config.yaml
encoder_arch: "vit"
model: "segmentation model"
dataset: "close-ups of made-up surfaces with and without defects"
train_examples: 50862
image_size: 64
grayscale: true
crop_scale_min: 1
horizontal_flip: true
color_jitter: 0.1
num_classes: 9
encoder_norm: "layernorm"
encoder_norm_position: "pre"
encoder_activation: "gelu_tanh"
encoder_mlp_ratio: 6
encoder_head_dim: 32
encoder_fused_qkv: false
encoder_bias: "all"
encoder_qk_norm: true
encoder_layer_scale_init: 1.0
encoder_parallel_block: true
encoder_inner_norm: false
encoder_moe: "soft"
encoder_drop_path: 0.15
encoder_num_experts: 16
encoder_moe_every: 2
encoder_expert_mlp_ratio: 2
encoder_slots_per_expert: 2
encoder_shared_expert: false
encoder_patch_size: [8, 8]
encoder_conv_stem: false
encoder_layers: 8
encoder_width: 192
encoder_positions: "learned"
decoder_norm: "groupnorm"
decoder_activation: "gelu"
decoder_weight_standardization: false
decoder_widths: [32, 64, 64, 64]
decoder_blocks_per_level: 1
decoder_block: "basic"
decoder_attention: true
decoder_upsampling: "transposed_conv"
residual_init: "zero_last"
optimizer: "normuon"
muon_scale: "original"
learning_rate: 0.017
momentum: 0.95
nesterov: true
orthogonalizer: "newton_schulz_5"
adamw_lr_other_params: 0.00082
l1_shrink: 0.003
max_steps: 5900
batch_size: 64
epochs: 7.4
lr_schedule: "step"
warmup_steps: 290
weight_decay: 0.0
adamw_weight_decay_other_params: 0
Rows from block 4 of the encoder, named by matrix and row number. Rows with one number belong to one neuron. Each number is 200 + 40 x the weight over its row's rms, rounded and kept within 0 to 999. All counts start at 0. After the name is the row's rms in percent of the matrix's.
# fc1: MLP up (encoder.blocks.4.mlp.fc1.weight, 1152x192), inputs 64-127
# fc2: MLP down (encoder.blocks.4.mlp.fc2.weight, 192x1152, transposed), outputs 64-127
fc1.112,108,177,223,200,210,130,176,216,180,219,261,254,206,214,176,207,212,201,231,230,244,107,197,188,106,232,226,200,181,213,203,202,266,99,180,260,275,173,154,127,209,189,214,156,196,159,149,199,166,181,266,176,199,209,206,212,209,165,211,157,218,204,219,189,271
fc2.112,100,141,215,215,208,173,232,205,177,260,236,217,233,202,203,267,167,200,94,209,272,192,202,187,193,288,192,211,211,97,153,184,191,200,204,212,182,228,176,197,205,203,199,231,156,136,92,227,198,200,226,131,233,195,148,149,200,207,200,117,197,201,142,202,204
fc1.113,090,214,173,198,143,274,269,232,205,224,222,169,153,173,190,289,229,201,223,208,218,173,134,179,268,230,210,153,233,172,201,229,200,250,219,217,195,248,256,180,162,214,191,119,238,234,222,174,183,213,201,184,206,211,170,220,208,187,187,172,183,232,202,256,130
fc2.113,132,58,194,257,198,257,195,182,199,249,155,158,173,157,187,236,161,205,160,213,207,266,203,295,230,156,185,172,174,176,153,200,197,214,282,205,179,102,181,363,205,205,147,200,228,186,228,172,232,88,229,207,212,261,195,260,157,197,124,196,205,217,250,201,204
fc1.114,095,199,216,238,168,192,265,235,252,162,160,93,181,201,194,145,308,165,141,182,225,234,204,114,225,228,248,125,225,142,230,218,249,189,242,199,185,214,200,184,183,196,216,207,220,165,200,187,202,252,243,262,200,141,193,163,253,121,210,214,184,228,280,202,137
fc2.114,148,143,236,104,190,204,164,184,201,89,183,185,196,281,182,200,202,188,193,166,211,174,231,204,244,162,136,234,205,198,201,216,244,168,228,180,144,200,224,229,200,201,162,299,217,184,219,234,251,86,195,200,186,233,219,209,38,202,113,295,209,189,159,208,191
fc1.115,092,198,149,156,199,119,200,195,213,237,155,105,194,194,138,196,137,222,255,175,202,229,203,232,209,165,189,149,208,235,198,219,202,142,217,168,274,231,132,300,258,198,185,203,253,174,192,261,134,188,191,217,157,180,201,168,204,214,178,226,138,214,160,130,252
fc2.115,108,160,182,207,169,189,283,144,309,144,159,199,174,280,136,185,185,199,200,167,205,221,173,233,164,199,170,166,193,238,225,179,167,276,191,186,180,192,188,260,200,166,200,247,199,220,188,177,321,280,203,186,228,200,148,239,182,209,195,192,182,238,246,201,192
fc1.116,096,190,155,215,200,207,216,214,158,224,201,175,190,200,99,200,180,204,207,163,201,177,179,172,206,120,156,188,246,188,234,175,163,183,207,271,123,224,190,184,256,213,262,187,258,232,236,231,181,231,199,211,206,167,233,246,290,172,270,242,241,213,146,257,127
fc2.116,048,200,179,94,0,200,200,212,200,200,200,208,161,192,200,181,125,211,278,190,200,200,200,168,200,251,229,243,220,191,200,200,194,227,200,163,263,246,254,282,200,163,198,224,200,200,287,188,228,144,200,183,200,200,200,262,159,200,200,200,200,225,166,316,235
fc1.117,100,173,175,201,179,223,163,208,199,222,211,169,124,191,149,178,239,214,201,191,188,230,246,196,207,239,183,169,126,198,166,189,215,211,204,188,218,171,298,180,218,314,149,159,197,222,188,231,247,162,158,175,147,216,172,227,183,236,171,177,251,208,194,262,198
fc2.117,067,192,200,202,157,271,196,201,201,199,188,213,210,119,274,207,81,237,227,227,204,239,294,200,201,200,202,232,174,97,144,285,144,245,195,200,218,194,199,270,318,188,194,201,198,192,288,224,215,219,223,125,202,172,215,221,191,196,251,200,222,266,200,199,167
fc1.118,100,222,155,178,219,244,165,174,202,159,250,200,230,279,139,184,95,279,199,200,191,177,228,212,212,257,201,220,205,215,207,268,284,145,161,176,200,211,185,256,264,167,144,276,172,211,207,202,183,161,196,141,202,229,153,193,162,167,232,253,146,109,138,221,163
fc2.118,072,156,285,250,251,201,251,193,185,204,156,202,137,179,198,212,203,195,200,194,116,184,213,191,199,200,211,201,196,201,200,300,187,208,178,225,190,200,201,198,189,198,200,208,196,187,200,207,149,220,323,206,224,270,187,298,131,202,217,181,189,204,285,200,195
fc1.119,098,192,236,184,225,300,198,212,200,235,249,206,240,242,108,233,141,223,181,206,249,262,271,210,189,197,157,188,120,175,171,199,289,227,274,251,195,198,98,235,177,172,211,222,209,145,180,160,209,192,220,195,185,166,207,213,121,165,236,165,210,166,207,157,198
fc2.119,103,218,247,145,226,230,210,165,217,215,158,213,224,150,182,226,209,189,195,164,175,162,244,76,155,245,194,195,220,228,218,194,71,212,183,208,233,227,144,186,194,178,199,203,164,198,173,183,217,223,163,214,211,198,228,148,289,215,201,149,201,217,203,203,198
fc1.120,105,162,207,191,150,122,122,223,177,170,204,238,178,221,200,183,152,228,178,190,182,129,148,132,145,191,233,176,125,181,134,275,188,166,188,202,223,141,198,125,130,208,205,176,211,140,217,230,180,213,208,161,218,220,208,247,191,227,216,187,318,194,209,207,291
fc2.120,110,194,138,203,209,203,256,196,220,255,162,171,242,155,195,340,136,187,190,207,199,127,247,206,181,205,197,195,120,172,152,196,288,92,213,210,202,202,255,218,157,178,139,201,313,197,199,206,165,175,209,200,199,188,123,188,225,191,199,206,198,246,219,212,201
fc1.121,107,197,254,190,181,79,164,223,176,157,126,180,194,179,209,165,242,251,200,218,210,196,208,205,174,187,161,181,179,197,122,207,175,104,168,226,209,160,253,128,225,231,189,179,215,217,132,200,165,143,243,211,161,167,239,194,219,175,156,199,187,179,187,212,284
fc2.121,122,110,248,187,200,208,201,202,207,371,241,144,201,230,176,185,251,200,140,198,299,178,167,208,203,211,188,141,197,194,207,200,185,173,200,201,206,161,217,200,198,192,126,181,238,194,210,210,225,158,186,175,203,168,156,168,200,216,220,187,117,139,162,180,213
fc1.122,087,196,167,270,167,120,146,277,189,181,196,192,178,197,233,221,205,201,193,210,135,211,220,199,229,161,183,203,270,261,251,183,193,163,220,191,192,239,203,220,201,209,167,202,147,249,223,181,220,329,163,125,234,236,188,222,225,227,234,214,274,153,179,248,175
fc2.122,104,133,220,190,216,200,200,200,264,203,191,191,201,96,165,237,191,147,197,198,234,240,264,277,160,253,256,200,222,231,155,125,199,237,229,318,227,267,200,239,216,237,181,219,180,260,200,192,198,223,158,196,282,174,208,195,174,210,209,258,207,200,202,179,207
fc1.123,110,164,186,242,205,165,256,212,233,200,223,264,218,212,210,207,199,185,204,89,210,227,157,269,184,163,190,190,255,193,229,219,103,185,182,190,219,173,186,180,153,196,178,189,146,86,142,207,234,206,223,191,228,189,251,157,222,192,228,207,205,281,198,194,172
fc2.123,096,198,223,263,162,142,197,205,244,187,188,201,226,236,180,169,285,301,205,244,202,160,160,200,208,161,196,198,234,193,201,168,200,189,215,143,248,171,174,176,200,229,208,201,223,198,251,216,144,203,194,269,236,220,207,244,204,187,203,210,281,199,225,257,166
fc1.124,105,167,264,215,128,254,113,201,187,193,166,183,167,283,150,209,215,200,249,192,233,215,170,210,156,191,178,169,249,316,221,246,197,194,167,194,221,113,69,182,206,219,149,170,204,203,162,202,196,184,161,163,197,197,172,228,174,218,237,210,245,260,259,230,171
fc2.124,111,199,182,168,233,194,185,203,200,151,106,236,203,213,167,200,200,216,175,119,155,162,215,261,188,225,161,232,181,194,199,252,216,96,252,220,193,309,205,251,205,216,215,212,176,220,209,244,208,201,197,255,200,182,200,205,257,220,191,210,183,239,68,214,200
fc1.125,102,196,239,202,245,167,219,180,71,117,76,233,174,198,186,179,144,200,227,239,205,248,293,214,220,194,184,198,169,218,248,192,185,217,196,161,233,199,118,182,269,187,171,191,214,254,237,277,253,238,268,201,198,201,260,167,223,157,136,180,239,133,304,216,173
fc2.125,109,209,220,162,180,173,195,200,233,436,170,209,195,185,244,214,226,199,232,222,203,156,198,223,216,200,232,210,217,165,237,269,197,208,216,227,206,175,200,151,173,196,197,101,174,188,201,197,205,194,227,255,223,227,170,205,180,201,175,200,199,189,260,245,200
fc1.126,103,182,238,188,207,226,160,206,153,232,296,213,73,175,94,222,265,280,200,208,224,117,191,117,226,179,162,208,197,213,179,280,168,201,240,189,249,224,188,214,179,287,208,170,233,193,170,116,156,222,240,211,222,176,105,263,168,218,194,212,195,270,202,198,215
fc2.126,044,165,181,207,177,181,169,193,180,195,196,203,274,190,216,221,197,203,254,232,177,353,232,201,253,189,230,203,201,199,138,157,92,200,196,203,258,136,200,198,256,255,224,139,152,223,233,188,198,224,206,62,112,141,202,332,194,184,254,215,226,200,246,201,136
fc1.127,088,203,175,241,200,228,196,192,176,212,252,187,196,92,209,173,222,228,198,168,225,177,265,171,201,183,200,150,243,208,156,230,275,226,222,236,158,210,231,264,236,212,214,197,260,200,228,302,258,191,293,206,189,220,239,260,156,163,240,213,213,217,197,206,123
fc2.127,084,200,200,200,222,272,212,115,203,248,200,236,246,200,189,146,200,171,245,200,191,248,147,264,190,259,145,220,200,197,262,200,192,320,179,257,218,201,245,132,122,198,203,239,204,200,215,195,166,200,198,186,192,181,161,153,227,199,188,71,202,237,199,188,195
fc1.128,098,258,228,200,224,141,191,221,214,179,219,265,226,110,269,195,223,217,201,192,130,167,213,109,195,164,193,234,190,175,230,253,278,155,79,250,207,273,187,252,214,173,155,246,216,211,126,242,171,275,238,285,180,184,203,177,228,257,206,134,154,163,167,188,150
fc2.128,079,23,137,180,183,222,167,200,260,210,184,129,137,174,199,242,181,208,200,273,181,193,247,99,207,205,191,131,137,181,244,181,195,189,173,206,211,218,180,204,175,256,200,239,210,214,258,196,185,164,209,201,210,200,183,232,155,208,209,208,125,173,156,199,246
fc1.129,105,232,203,159,228,308,180,139,108,171,196,201,133,272,233,168,227,250,171,186,201,162,176,279,198,198,252,230,184,199,214,220,209,211,159,150,225,186,215,180,232,101,246,200,246,288,181,234,203,168,203,254,217,195,173,196,229,177,271,130,232,259,204,238,230
fc2.129,091,144,167,188,174,257,192,213,264,225,183,198,198,263,168,199,146,195,196,199,49,332,242,207,179,203,124,130,226,148,183,199,198,243,200,215,163,199,206,240,191,290,172,192,195,247,262,280,208,258,176,151,196,173,192,263,212,146,283,261,300,203,188,257,149
fc1.130,085,194,248,205,252,240,256,183,223,199,197,210,172,247,181,145,217,253,159,181,217,176,240,171,192,132,171,197,143,183,205,172,178,182,221,164,147,225,205,197,218,82,234,189,217,238,226,135,209,176,210,237,113,254,216,193,207,248,165,228,200,189,106,216,263
fc2.130,005,200,200,200,200,200,54,200,200,200,31,200,200,200,200,200,200,200,200,200,200,200,200,200,200,200,200,200,200,200,200,200,200,200,200,200,200,200,200,265,200,200,200,200,200,200,200,200,200,200,200,200,211,200,200,200,200,200,200,200,200,159,200,200,200
fc1.131,098,200,231,236,228,220,216,179,264,201,178,233,151,208,203,208,116,90,126,170,166,197,125,191,160,248,193,176,210,204,254,187,170,173,195,181,205,256,223,217,170,197,160,188,242,181,159,220,264,131,220,240,170,222,243,221,159,191,231,183,188,215,145,162,214
fc2.131,058,233,223,201,191,189,200,216,195,189,216,207,186,102,199,191,172,241,279,182,210,163,221,181,207,182,149,195,132,194,126,226,132,195,249,200,198,252,288,195,203,255,126,225,204,143,168,200,202,257,195,285,192,214,202,265,200,140,209,196,202,170,180,200,189
fc1.132,095,200,184,248,199,180,206,147,203,167,210,160,187,229,218,161,160,245,232,242,130,235,154,187,181,261,239,223,182,198,197,208,170,195,245,129,151,203,171,279,201,201,142,215,192,233,217,215,177,197,206,150,198,248,274,202,178,154,162,100,203,209,202,91,163
fc2.132,095,238,202,299,202,125,199,210,229,259,196,207,207,175,218,182,243,101,214,238,214,165,198,164,28,202,178,250,175,344,239,202,203,215,191,213,267,211,208,202,213,285,257,169,181,159,214,244,272,205,190,192,244,237,164,194,175,192,200,178,198,152,203,197,195
fc1.133,101,192,162,248,187,247,142,159,169,184,236,182,173,162,224,163,191,191,219,199,232,184,292,141,174,177,177,254,217,222,223,204,148,219,148,126,131,239,224,148,122,250,180,183,155,175,200,162,169,205,158,161,161,254,208,287,217,224,213,215,158,254,214,122,174
fc2.133,067,188,228,200,137,200,148,194,187,205,197,249,204,197,214,196,198,199,196,27,200,199,174,200,200,200,212,165,199,201,204,207,155,191,200,236,189,284,198,205,202,252,151,331,225,192,239,179,213,200,223,211,207,200,198,205,185,203,182,154,187,170,274,202,201
fc1.134,101,250,185,188,205,206,216,213,200,223,191,172,143,173,164,185,249,140,231,192,159,159,296,213,202,137,199,169,133,196,202,208,246,189,202,203,275,200,225,134,240,263,207,194,237,207,199,209,256,220,250,134,283,194,228,162,223,145,143,176,224,162,242,199,139
fc2.134,117,174,212,145,192,217,213,194,214,152,200,234,232,171,253,190,201,239,222,194,179,203,196,177,296,167,169,188,185,179,292,168,100,201,207,213,175,279,200,184,221,159,235,88,181,194,196,221,203,134,159,227,237,234,212,188,202,265,156,132,189,202,200,220,198
fc1.135,102,219,192,304,196,224,213,291,200,192,229,192,199,250,181,116,199,173,237,194,199,221,219,206,243,213,171,316,143,188,185,196,154,243,206,190,190,255,138,198,192,188,148,241,175,190,155,127,203,153,222,160,227,217,182,207,200,208,159,235,161,188,210,153,208
fc2.135,072,254,198,195,177,182,199,196,88,215,261,196,235,196,103,233,200,212,178,179,207,294,196,164,285,231,185,201,162,273,320,196,262,194,171,259,107,204,192,135,114,240,218,169,147,143,272,251,159,176,222,248,172,222,179,111,189,131,191,195,202,182,137,120,150
fc1.136,097,215,160,250,228,147,133,189,154,252,217,177,203,216,246,237,200,234,192,244,179,255,233,175,92,169,209,269,175,202,226,223,145,239,195,242,140,218,260,182,269,180,126,287,255,252,227,205,207,194,218,192,247,202,164,197,226,187,201,168,202,265,174,222,176
fc2.136,143,133,186,188,205,232,183,210,211,176,177,168,173,196,172,181,209,200,225,164,178,165,198,187,204,184,164,234,66,229,287,265,216,203,318,226,211,219,201,221,159,217,212,240,193,199,197,189,196,183,202,149,179,197,200,158,176,121,166,212,165,196,155,196,223
fc1.137,112,230,180,188,196,234,191,231,223,177,205,195,264,185,186,90,202,128,201,178,236,250,289,229,198,232,197,214,203,222,265,195,171,237,251,126,242,174,214,120,216,220,176,270,244,225,142,252,173,222,155,260,199,191,213,235,233,259,232,202,199,222,193,178,215
fc2.137,067,179,199,171,157,212,232,198,203,201,221,234,200,234,172,103,179,212,207,190,272,234,194,166,217,263,235,202,177,216,303,197,145,206,216,264,206,172,259,205,176,276,222,195,216,184,244,230,199,275,194,205,157,276,264,222,201,219,211,188,199,210,42,200,195
fc1.138,108,194,228,225,216,245,234,206,278,314,164,89,260,92,196,217,167,229,150,166,201,232,201,159,165,202,207,200,241,249,186,272,180,218,202,202,167,210,175,145,226,227,205,234,281,263,163,301,195,176,271,290,197,186,170,191,205,184,285,234,222,173,169,222,143
fc2.138,082,267,217,186,195,278,239,216,280,217,109,308,176,211,201,184,267,219,137,289,220,213,277,158,197,218,191,198,216,180,209,205,206,176,209,118,202,198,215,244,113,201,257,269,226,181,168,184,204,193,223,241,328,237,203,212,158,207,216,182,236,216,221,186,201
fc1.139,094,175,193,180,203,160,174,171,195,179,245,246,268,164,150,128,189,176,197,172,200,190,174,192,181,168,274,193,253,138,180,240,198,180,202,220,198,220,212,213,146,187,196,162,256,181,251,195,206,242,154,239,194,216,185,241,232,67,128,275,205,297,240,157,191
fc2.139,061,177,193,143,272,215,200,208,190,226,106,187,242,200,325,240,203,134,216,232,200,182,229,200,193,200,185,222,223,214,200,152,204,196,233,194,200,116,158,200,200,201,190,217,203,220,106,227,108,177,223,173,200,193,216,200,200,98,230,198,202,222,262,262,208
fc1.140,090,178,179,181,236,176,211,161,225,160,212,257,164,193,141,193,235,255,204,177,194,186,262,174,200,190,247,237,259,168,171,190,182,176,211,115,219,204,178,263,193,145,253,111,188,139,170,207,280,179,193,241,225,138,231,204,159,179,163,265,167,162,244,223,194
fc2.140,113,242,292,198,130,202,216,171,230,178,198,106,178,214,211,205,197,196,200,204,236,170,200,293,219,187,204,209,184,190,242,176,244,198,192,193,206,197,257,175,197,234,262,245,107,214,200,155,124,125,210,188,219,188,236,261,157,192,134,174,226,201,121,215,126
fc1.141,088,201,156,234,213,112,186,201,178,203,139,220,185,209,226,127,217,231,190,210,227,202,217,196,166,201,230,208,215,135,243,181,110,207,201,193,226,228,190,234,172,223,205,205,238,188,188,221,210,232,190,187,155,174,258,112,183,169,200,208,168,221,183,103,219
fc2.141,021,200,193,196,260,334,214,216,204,333,200,328,105,206,197,213,200,115,216,217,211,204,212,197,205,219,145,200,204,130,201,199,135,200,199,200,203,200,191,194,310,189,214,208,198,180,207,200,195,129,153,210,200,234,221,200,163,207,195,199,200,163,190,210,175
fc1.142,100,166,197,204,204,168,199,139,196,239,199,246,156,200,183,198,279,204,153,237,199,128,146,201,207,210,186,188,206,175,157,204,212,199,139,199,261,219,193,250,225,190,231,188,168,241,123,211,159,216,194,181,203,236,158,147,241,120,246,205,220,174,134,226,187
fc2.142,055,206,199,186,191,202,201,177,232,197,205,219,226,199,185,199,203,223,201,156,213,183,198,139,217,205,284,204,86,198,174,198,182,206,195,217,194,200,205,212,126,90,189,158,193,167,204,144,205,200,243,83,198,171,201,188,209,241,317,199,207,242,197,195,224
fc1.143,093,248,203,190,203,160,212,189,179,190,260,166,286,192,164,282,239,208,181,181,187,162,223,200,202,202,197,195,210,211,196,261,224,220,217,244,200,317,175,231,169,211,201,223,185,184,143,194,156,202,190,99,223,175,231,214,241,163,201,229,223,207,204,241,161
fc2.143,104,94,178,196,259,211,238,193,224,206,208,201,198,200,193,196,163,249,323,193,169,205,170,200,168,216,155,189,160,204,184,145,168,132,214,198,197,165,222,207,194,216,234,220,172,228,299,203,201,222,210,181,210,242,84,187,198,161,216,200,194,181,227,200,221
fc1.144,103,170,199,264,208,205,216,259,204,143,160,161,161,196,269,175,166,271,280,219,212,142,268,196,168,137,98,218,255,202,165,229,227,183,269,185,165,194,191,262,362,211,189,255,199,221,225,166,188,161,219,224,240,205,163,193,190,186,205,157,270,179,255,273,140
fc2.144,093,280,198,139,194,200,218,173,201,210,215,184,200,258,207,144,224,198,199,96,126,163,212,197,220,182,215,163,155,244,197,181,180,217,167,272,127,208,267,202,119,239,174,173,200,200,197,201,220,164,198,167,216,200,178,178,197,190,137,236,181,238,200,163,203
fc1.145,101,214,296,212,180,252,153,136,159,217,164,240,257,206,204,207,183,218,165,222,201,198,172,190,169,181,197,173,247,171,229,224,169,204,200,190,163,306,203,145,195,197,208,207,216,180,231,297,180,200,149,204,268,192,205,195,274,193,245,186,307,159,192,240,205
fc2.145,151,211,201,151,195,184,178,165,202,244,211,174,210,215,200,147,158,249,137,222,197,203,190,198,222,200,327,198,203,298,196,206,175,242,210,195,203,200,216,193,200,125,165,245,273,235,159,212,202,135,211,214,200,213,210,205,237,193,211,123,221,200,228,176,155
fc1.146,088,119,200,240,235,187,162,135,158,89,250,188,179,191,241,150,187,255,198,223,171,229,219,154,134,225,262,155,196,183,221,150,208,202,326,187,128,133,209,224,162,180,175,216,305,190,167,219,165,170,192,204,184,161,234,269,213,196,182,288,203,210,216,194,128
fc2.146,108,195,194,194,146,201,209,167,143,187,240,226,213,247,204,199,198,201,232,212,167,250,189,216,266,186,202,276,142,264,134,219,208,184,123,192,185,200,212,206,167,209,241,158,176,282,208,133,170,197,200,180,200,140,199,260,154,257,201,200,242,202,226,214,211
fc1.147,093,233,206,175,99,166,209,183,231,191,166,208,188,208,139,210,223,182,273,129,201,181,217,158,217,195,150,181,188,200,220,235,237,198,205,277,145,220,161,226,202,203,198,219,198,257,240,154,224,143,200,204,315,271,255,229,139,145,162,191,217,226,203,279,259
fc2.147,055,279,187,200,200,233,200,198,188,204,200,199,274,207,168,235,169,209,200,200,174,202,202,195,222,243,178,193,248,241,199,194,220,139,289,205,219,237,198,206,206,168,145,126,201,202,296,275,168,210,197,191,153,162,206,225,304,295,209,206,203,176,213,171,200
fc1.148,094,210,176,220,177,195,248,202,147,168,204,181,157,201,162,262,203,141,208,201,195,192,192,137,262,235,215,259,237,99,165,181,172,150,138,127,202,172,252,127,135,229,208,225,270,229,206,200,114,187,220,222,204,165,289,193,152,243,221,133,252,207,196,160,244
fc2.148,137,249,200,232,159,143,215,226,200,205,187,259,222,220,211,166,218,177,192,234,288,211,135,196,202,247,204,202,184,253,243,200,182,250,195,232,207,193,193,124,194,139,204,174,198,122,218,181,178,239,207,152,160,194,284,313,268,191,294,132,104,207,182,197,194
fc1.149,093,169,192,277,207,142,147,202,279,198,224,178,152,254,223,239,165,195,219,141,190,205,146,180,206,193,199,220,214,222,179,184,145,222,204,171,186,169,211,214,176,130,187,196,213,302,264,261,121,169,230,150,152,246,233,220,213,189,219,203,199,150,201,219,213
fc2.149,102,241,206,200,203,231,190,244,220,190,159,201,214,203,162,190,202,201,88,215,197,173,173,26,213,140,292,112,146,208,249,138,222,232,295,212,169,195,200,184,211,215,106,199,173,266,258,216,210,259,203,200,234,202,189,200,207,172,227,175,203,164,191,214,168
fc1.150,088,204,191,176,183,216,144,177,245,179,153,122,156,173,242,147,134,208,90,245,111,188,197,203,162,212,210,156,234,151,225,209,227,163,237,177,222,217,266,194,251,183,156,201,279,203,245,230,228,231,214,206,136,145,248,115,220,254,271,307,255,269,215,183,213
fc2.150,062,204,202,200,213,205,200,185,182,246,198,164,190,200,201,180,200,203,216,188,193,230,141,239,217,178,290,199,206,190,67,177,182,273,13,210,114,207,265,202,139,226,330,200,167,234,224,275,211,193,209,208,280,234,203,188,198,201,200,201,199,200,188,200,167
fc1.151,101,128,238,81,254,188,185,212,250,167,126,253,221,243,181,170,196,210,263,139,241,279,209,235,247,206,161,181,175,166,159,227,257,195,174,297,182,214,243,264,185,208,196,185,250,202,249,213,173,160,182,161,184,236,181,107,191,192,224,268,218,216,112,263,200
fc2.151,027,140,215,184,133,198,200,226,196,207,162,267,229,264,198,201,203,229,196,247,253,200,195,208,205,250,194,186,197,199,200,257,248,199,224,195,124,263,223,203,264,188,200,243,125,199,176,199,178,219,199,200,99,181,1,201,251,195,200,231,219,103,110,219,201
fc1.152,102,162,167,147,160,198,129,41,125,113,210,214,208,286,179,205,175,185,218,189,211,114,220,211,256,190,199,200,214,195,216,144,207,150,220,147,178,284,170,213,156,244,148,186,238,229,235,156,189,257,192,185,217,184,218,163,213,268,150,255,218,170,212,237,196
fc2.152,082,192,189,108,237,195,203,89,123,130,214,209,200,127,183,200,262,200,126,146,207,253,245,202,203,204,296,207,203,202,128,159,202,220,196,249,296,195,200,252,149,144,203,145,185,190,192,217,185,168,168,273,160,255,183,239,242,183,181,182,170,203,210,199,236
fc1.153,093,249,176,208,235,183,272,197,199,244,240,253,104,201,129,181,141,204,200,192,94,213,153,200,217,227,211,283,197,236,205,263,173,222,174,199,190,181,246,239,226,201,168,187,300,218,248,210,174,174,178,279,204,193,186,225,251,227,173,203,147,170,193,191,106
fc2.153,107,265,167,205,201,172,162,199,224,238,176,293,194,170,156,155,171,169,216,177,183,159,181,170,200,199,233,202,218,212,274,255,200,179,215,199,295,232,202,232,202,200,152,168,194,143,178,177,113,266,151,162,211,240,247,202,161,215,281,198,134,304,263,199,207
fc1.154,096,181,260,210,199,240,155,231,193,180,148,265,192,187,105,164,173,163,182,225,202,224,197,176,180,203,190,260,223,232,207,234,210,251,224,247,200,220,219,246,220,275,119,210,158,190,187,206,117,216,206,222,252,203,233,228,129,216,209,223,260,200,252,129,153
fc2.154,093,291,177,188,199,59,177,199,120,207,260,207,199,200,234,200,212,173,167,181,233,202,269,213,242,200,193,224,202,200,171,166,225,188,133,62,259,212,209,282,201,200,298,200,262,154,234,126,175,244,203,184,89,175,191,223,216,196,120,176,162,185,187,192,190
fc1.155,100,171,139,271,238,212,238,209,190,113,179,235,152,146,204,205,161,242,215,218,133,228,221,208,214,161,274,212,190,194,134,124,226,254,169,210,148,170,190,168,289,220,293,314,214,158,176,197,232,249,200,184,226,162,233,165,213,195,236,165,281,195,140,113,238
fc2.155,129,271,252,159,193,225,198,214,209,252,149,198,228,182,131,201,176,176,203,172,209,200,214,141,198,190,273,245,183,202,202,212,197,246,154,316,148,198,140,266,219,224,216,0,194,231,180,242,221,176,205,174,197,192,188,206,218,242,201,232,180,219,293,200,193
fc1.156,104,198,217,207,227,224,163,202,234,242,148,310,200,167,190,203,183,138,236,288,174,206,210,241,140,209,258,229,179,231,275,229,184,289,185,165,200,184,117,211,191,180,190,194,218,175,110,256,133,176,177,232,198,226,207,245,185,194,165,216,180,217,124,134,241
fc2.156,161,250,234,153,141,196,200,214,250,199,284,145,116,201,258,203,232,160,163,217,235,184,197,180,205,245,200,193,183,75,272,186,163,229,171,208,212,133,301,172,194,268,217,195,186,242,204,223,124,198,209,197,216,200,165,187,222,198,162,242,176,215,187,164,238
fc1.157,114,189,208,160,202,236,207,204,197,170,202,227,206,265,197,213,178,215,196,186,171,156,250,233,127,202,197,250,283,196,180,208,198,204,180,198,303,223,286,269,103,232,149,175,265,230,183,211,206,221,176,231,131,142,191,194,194,204,199,221,185,216,193,261,174
fc2.157,051,176,185,283,212,202,229,201,162,310,244,202,8,182,205,224,160,190,210,198,191,186,206,200,297,258,137,200,205,128,204,194,203,294,145,206,211,200,195,186,160,146,194,216,188,233,219,228,210,236,214,228,261,193,134,200,217,217,67,240,200,200,220,216,150
fc1.158,101,283,279,234,177,217,157,140,150,229,159,238,214,255,128,106,204,225,134,232,198,240,169,255,208,253,197,146,208,145,167,262,269,186,170,194,243,223,228,208,144,175,174,200,218,222,229,238,198,152,239,172,168,221,191,164,172,183,211,184,81,263,200,200,166
fc2.158,102,232,200,164,345,203,176,160,189,209,189,179,174,160,206,161,215,210,209,145,209,197,161,188,196,284,102,249,117,246,193,201,200,178,184,221,154,204,238,171,225,145,200,198,174,256,147,192,199,195,137,202,159,189,198,225,266,208,189,163,193,251,199,206,277
fc1.159,100,148,192,198,194,201,207,264,180,157,188,167,244,242,165,194,217,197,188,217,165,154,268,230,189,219,156,198,178,195,275,304,228,164,143,225,176,195,267,182,221,148,214,213,151,181,125,263,220,180,253,210,162,254,180,206,190,162,205,185,223,195,194,176,165
fc2.159,064,200,199,192,207,203,186,202,248,204,333,219,199,197,163,249,229,201,203,217,206,198,282,231,294,213,304,207,185,78,215,200,133,246,172,202,144,201,197,148,216,199,203,196,190,200,275,197,224,64,197,205,211,135,136,207,137,111,181,194,198,196,201,227,189
fc1.160,104,178,185,144,245,144,179,192,136,190,168,313,244,170,198,198,202,200,210,157,172,151,205,210,205,150,172,193,218,212,177,203,231,242,198,178,190,209,87,199,199,156,242,187,264,176,214,192,162,232,112,177,174,203,142,210,241,219,250,189,127,207,157,199,182
fc2.160,071,209,242,174,207,315,285,224,215,244,241,56,201,251,201,177,215,226,192,193,292,186,256,200,197,198,272,149,202,256,190,181,206,203,223,281,118,199,203,108,149,226,197,195,200,200,245,123,210,179,200,215,200,211,221,115,182,128,227,240,167,205,220,197,262
fc1.161,102,230,133,201,200,214,180,188,209,173,219,242,137,203,161,173,181,129,215,275,206,193,189,199,268,196,166,202,133,128,211,144,214,128,206,270,196,196,227,217,159,229,171,206,145,271,174,272,192,171,204,174,171,198,220,169,216,190,208,182,202,197,165,104,189
fc2.161,122,188,182,204,258,202,193,227,78,312,147,226,219,154,238,213,202,199,212,194,177,109,222,165,151,197,201,209,149,197,204,291,211,174,169,216,209,247,195,235,193,295,204,200,225,195,242,238,234,195,248,218,203,124,212,170,135,179,218,193,210,139,162,200,217